Rows from block 8 of a small masked image model, named by matrix and row number. Rows with one number belong to one channel. Each number is 128 + 24 x the weight over its row's rms, rounded and kept within 0 to 255. All counts start at 0. Numbers have three digits each. After the name is the row's rms in percent of the matrix's.
Before each channel's rows are labels from the 100 images, of 14976, where the channel reaches its highest value: "colour at peak" is the nearest of a few named colours to the mean colour under the peak. Only what is clearly more common there than usual is listed. The data: drawn branching plants. In brackets: how many of the 100.
# conv1: bottleneck pointwise conv (model.blocks.10.conv1.weight, 96x80x1x1), inputs 0-79
# conv2: growth 3x3 conv (model.blocks.10.conv2.weight, 24x96x3x3, transposed, each kernel summed), outputs 0-23

colour at peak: black (98)
conv1.50 092:105122107105139101128153099146122145137157126106099139156103160137137122138149108153128132106194121095106136164172124100166136152109131125097118131132107116162136079190091118126142150136098105137070129134137141106160127135120136103105113082
conv2.50 116:100122170132094195113135098096123097130144134092120126106122130125114133

colour at peak: black (76)
conv1.8 090:078109117154123100113108098115093133125114121130101178166133150129138094148144120132115153158111156166111081129099121193114099107115130123130123091146084132131124114143132095120111116167165132139135080069134120117145096138142129149143144107
conv2.8 086:121171130099184125158126110101143103132125143136165139131123103090093122

colour at peak: brown (50)
conv1.77 104:115152130098153076101178100120132159110150100102124125116172144088142145119150122146125138155165098141131125137100106123141132117143069119120123106114116120152127127143139183137180157147109124143101149165131060132105115128115092139132114147
conv2.77 103:102140123089127102094106086116127091083129137136122141098107110110109162

colour at peak: blue (38)
conv1.59 105:125100157127083152151134151149142127119129135126141135142160052126129140143081135167124145124123100094149171115137114172137156099130113148108152143137155173103140121137120124155107139140108109144105125140088122179180089109084116121142132124
conv2.59 104:145122133166143107147140152102120144140171136111113118142164113063144148

colour at peak: grey (74)
conv1.41 105:118109104095097167115109114106127107117161139137158070133099177173106154161172117138125114097146128140111110128117160104140136125165153144137120084090140161128148142139125133131123124094117107126161152177122118122130110143088132145184151149
conv2.41 111:059146139124100134097093117168134109102129145121123117106157148145117143

colour at peak: cyan (99)
conv1.14 091:092099099115142100130139153149126113157145124097114101136117127115133176121149130144086130109166067120116115125127166134109147113146146141123137067159150119133097126116117096130117159204147174132130139129118107162128108127120182119132118158
conv2.14 128:097119118095154138126097087125118064119116127096137119124098127112091119

colour at peak: white (99)
conv1.13 097:129202135137120110141149122110132134116132094131132122110118082152130148132101108128109128145105133144125165135140122142193105141107141124092098112133186151108120174121107133145093138155090146127115110098130134126091105147115181135175151159
conv2.13 092:122127126051145138141096124120130136111094143097113123106114101153098112

colour at peak: blue (50); cyan (43)
conv1.65 109:097144161124112102152103085145128115163102129117157133102099118170126148157140104161112131169123098111143115131145122117109115122149124138091197128161140133125140124129142138130143136142132120130096156153089132103197170129170153103096157154
conv2.65 118:125104130110108111123182141143139160123148142116086121103108150068121119

colour at peak: brown (87)
conv1.71 095:150115117188128115105123135138107106095107131112191148134149156124106119095143142159182100118126126123133124150141127141134136093096116137177137095131143127179096113166099107175135157175095126121128149150136124130105122137112106082157135115
conv2.71 100:097122170172117127102151164077117137129161151124113124146115123120092128

colour at peak: cyan (33)
conv1.5 105:096141129107126146120163159105116102104143113121150161175128119134145154137109117168115150104141124166146133152096114145119145128180141122126127093119181154184114119099127067153118131127111102125123126130139135158146134114112117142103205150
conv2.5 171:114110116093093088119134124106135126116122140089078104085128088127136124

colour at peak: brown (91)
conv1.89 088:106149113179120107190137118098134157112119086119117120113129159146086119171160101114150115092124076116157134117153137148130127101128130124122096107114098135135128171136123107112124157123131140135132148132113168161177139100114178161132085141
conv2.89 117:106116142099153193140103114150140071122105141133136126111121125131097115

colour at peak: brown (59)
conv1.45 106:126083134167147124112111121144121137136113139107101164172111098140118120123083091129129118096143116127092093181121156114135148105126098125145175127080106133128120099155107133098135109155132124113096096107137133109109091168191154097132138135
conv2.45 067:128121093097131128116154180126095128100096148131100143102100106103096133

colour at peak: cyan (66)
conv1.58 097:121116069134105142164135111137127156100165149115122086184137092134133099146142133107112098091138103114124146114125076125130099156169163159088139145107147117092125163117142126132118154131081140140145130145111111108122114136106162169137148093
conv2.58 089:142183076096138152099121118083103143127123130121121146116140116137126092

colour at peak: green (58); black (25)
conv1.20 095:166152121106095158140167134134178119121117142106108114130162120140146127136126109179123116149157112146132138144137097146139149142180170152115123144112136128166117112092102158125146131139115102190140129112150083112112121114137187118149182144
conv2.20 104:118137096085086128104135090151112123120132152167123124083101147136146110

colour at peak: grey (74)
conv1.24 095:121192124137079123103106129116128103144089151131133180175132152094143146113149144119133160157128127114101129113078146136154159148160096086137113086112119124123120127131137121115096130178153103107127100166086146141134098124099154127133123120
conv2.24 108:120125130074132075126133108118133131098142155101133137103118084168107129

colour at peak: blue (64); cyan (33)
conv1.52 099:114139180126101117124141095140113116106085134164115141123134133161133172116109170119078104207130162123134138178146155134111129109134138100091139120127141082108141129085131122098153124145115079150106127118137118138133128123091125136165139118
conv2.52 125:106084131093120080094120133125134163114116147132129136101123102078114107

colour at peak: black (52)
conv1.18 107:109099093140122134111118099112155146128091106155100145087136165103151176083131120173101141127088134126139160185122116148126129130121100113124135130121150144148101090100120144089135119131116147135133130109140122184165092153087151167114125110
conv2.18 089:122158095111160133120095112110122107081103132117144111091123102128099086

colour at peak: grey (96)
conv1.82 100:079173119114096141133127159131126119088079164114177162115098127180093144154136123172138134138140129128121066124106083131108135133151137136139158129113124145129112139144144155111097099090114123120122122107152156128111104160086142120137101105
conv2.82 134:138075117124091095090115137148124149127131133106124117114195122108132133

colour at peak: white (61)
conv1.81 090:126137113093130137168151122144093108107098094098132126128109157141117134143144129143108124134120077171094151108103141128160137141137124173120109077146134139113129131099169146116142107104138100141125094093095108121208131085138106101137134097
conv2.81 050:085131163112138128160129128126125101102145104127161100099135102078122096

colour at peak: black (74)
conv1.73 103:143154127127152112123165134099161128141103117119153082091174119091131126121131121133115118124116132102138126103198124151169124114083159139135139119135130179105124142139131174156165121136152141093098130163111147123128157163085092123119163112
conv2.73 122:140053146137099159164145135119135148127140119135138136117081143123118106

colour at peak: cyan (78)
conv1.15 093:135149147159092062135117117147086135159171175126093129144127168109145106130130143111114131140133098113090104137113155124108148098140134098116126073109119118137139139078078118141138132158117141147140132148127071107103134089148149136130151117
conv2.15 099:135187087135159100077137129120096140117118125119146143149123136139114094

colour at peak: brown (85)
conv1.17 097:116174135143123117120075116167114185112156093102093156145122134094114122127120116120123123119112071148133159182143152168130119098106138098113151106118094122144160111127119092124126155147147149136131123133149139134083114111124166179151109115
conv2.17 146:100109095067140120112116110149134119098108131095128130099102115141084119

colour at peak: cyan (74)
conv1.62 103:142142112117116130129078135081120135156143133130142124168178152148125095108126106136111138139111114145122149143175137145144143091123136159091177130091135173133110131125160142125138177082119169099120081143099075119132135110129145111144158119
conv2.62 091:095141122110161104138095120146166101113109127114118148115120150076082116

colour at peak: blue (68); cyan (31)
conv1.22 087:093123128116109115065143092179119145141158111120121102139141115100108121105108151138124112130176132110171119126147108170114110109145136116114177114137124147112117132134146085158137109118137160112140161142165109129182105176150136138113167166
conv2.22 108:123110125120129138123097120082139141140164140137094112124096115056120108

colour at peak: grey (79)
conv1.9 106:125119136104113150109102162079138132108114156119125160101144135115157165147152170110148179098153124137166156130143110143139124134091123108074135156107082131134095106147096150142148096089076133150118124081119151149129136127091129123150142130
conv2.9 127:168147092154127128136149173149140128171084136154150130157133130154117133

colour at peak: black (91)
conv1.10 105:110105137146128140110101132142166118153135122112117089107103120114114139098169157157159151124115165113118122100155137140138120121105147138144112185119160130177148121166131159158082134114098125160168123111126070124175136154117108106086153128
conv2.10 105:178133114162121129149142150133110137153061132151158134092141126141134115

colour at peak: brown (87)
conv1.84 104:151111126088095094116131124111162077132157137109119154154135122097130149156145137117119133111140129111127118116075101142159094143101109157100093115161123102168113122132144196138102153136105079132140146112108165126123129160086116112156145154
conv2.84 078:162158098141099158171137135081135145147099107137095156146131134141139117

colour at peak: pink (49)
conv1.53 104:114100124138090139101094150142083144098156152109122159139111090128146130117117105125164104100095096180126105126133093170174128116099128185122108122124164128168137109150116160110110125122146157144103139145172101150102090105120131135125134120
conv2.53 080:134104115178142126128085146129113134099135171124148089143160090150121138

colour at peak: black (52)
conv1.93 094:182115092100106124144177093172099095104147117141096090087146131139106098110142120093117099130129105132121121122128122150136126114106133124094150120180122134144142108129091121121156135165139095145145120147151152135166115162160073152118098125
conv2.93 071:143082137131110158126116154134080163156158111118162104112142095121134144

colour at peak: cyan (64)
conv1.4 095:142142113138130121105157141120123095104093113130111152169149164131108087151135123108133128109143126149116128119073111156170125121155139136133128142115159109107121150100152116106146114123133133115109099177099127209118146159097154140165176172
conv2.4 132:134156127111157121170101104082140129093137157093138091110120101136116145

colour at peak: grey (70)
conv1.94 102:114176133143089125100128181149091148155123079149150106137157103099140108111139158126109139129117108093123116108081128119150128159155143134089143135111139126111135147111099194096099093129142163117178125108140110113120108149144134142097136102
conv2.94 080:167099118144087121103116125064119148116091145133110127099150113145133136

colour at peak: grey (72)
conv1.43 094:121145133122133066147160140145126133150141113179094122140093152104152096144185151149133114131111133161094115130098157079153128107127087093120126146152104132138133142167139122090153125127094099160109127133154082122107123122123156115086141144
conv2.43 067:095106101123136117101127130105158122116126148137158116104126088167151185

colour at peak: pink (31)
conv1.1 108:102131128109094132124144128125132153171153112155114131087166109215162131109114118129096155127117131166128117104108087158104111149138147100097152101101176140122103121116127088134148136113144104115110088115096158107133125129121099121157101127
conv2.1 060:094112147133167153138146119186117106139138112120122110096168132146111092

colour at peak: black (84)
conv1.26 088:158150105174129107133164085137124126115206128127143168121151120088112111150126147118094114079128126124130126106131134189124134118118149125119137107116087123087149125089112153181090107152121110110124105143153131123140102108151120126150129093
conv2.26 112:123199110137179125129112137101117141131143130155139130151107102166133112

colour at peak: pink (40)
conv1.29 109:150087124148102082145116115123133096109106138134115152113110143146140144109120161148138136114090111138155144164118151125155165096172126083147126144106122109066171116120125106150121127086175125119136169146181135147137151124146135076115123119
conv2.29 085:135104129097119109057107118144118143094130154143129126139097083145131118

colour at peak: brown (51); black (40)
conv1.83 104:138144128135154177172141158092092113113130147129133160134166160143105126078135116102114107153160152107105108139129142176145163124126134126144123156140102146125102118137174104154128091156134175177114134107122100138138127122104112123073104105
conv2.83 052:113117134166182067144104125152115129103107143130129131158127153112131154

colour at peak: cyan (40)
conv1.25 099:141110106134111103125171122111135153116186143102117151125138149093109148094097189136123135123142145132153110106112107118103145113163117147104135108106172114072166169150119128138169122136133131141095137138126158123112166163113187136122118109
conv2.25 096:127092100123108159107114116110116124103132108144111144175105131189117153

colour at peak: green (92)
conv1.39 100:178150147151114139145118151146102128098132117153152129139156156130166099126104127136136104156116088132117160128101155139125207099170144101177151135106162139126116146130129144119090131143118097140141164153131152065137120106111119119116150150
conv2.39 132:117190135141131100068120123119112118109135129164105137088121119128124104

colour at peak: pink (39)
conv1.88 109:123159113118133127099155106165162126141081155093142172131102135115119164092107112130125140119097152133168109161102127143102147131088100163177116169117115120111094119118098108108097129132124119096151100141080155123148103131094137160125098115
conv2.88 091:135106116179135116131143158124115102133099155122146111134192111147109095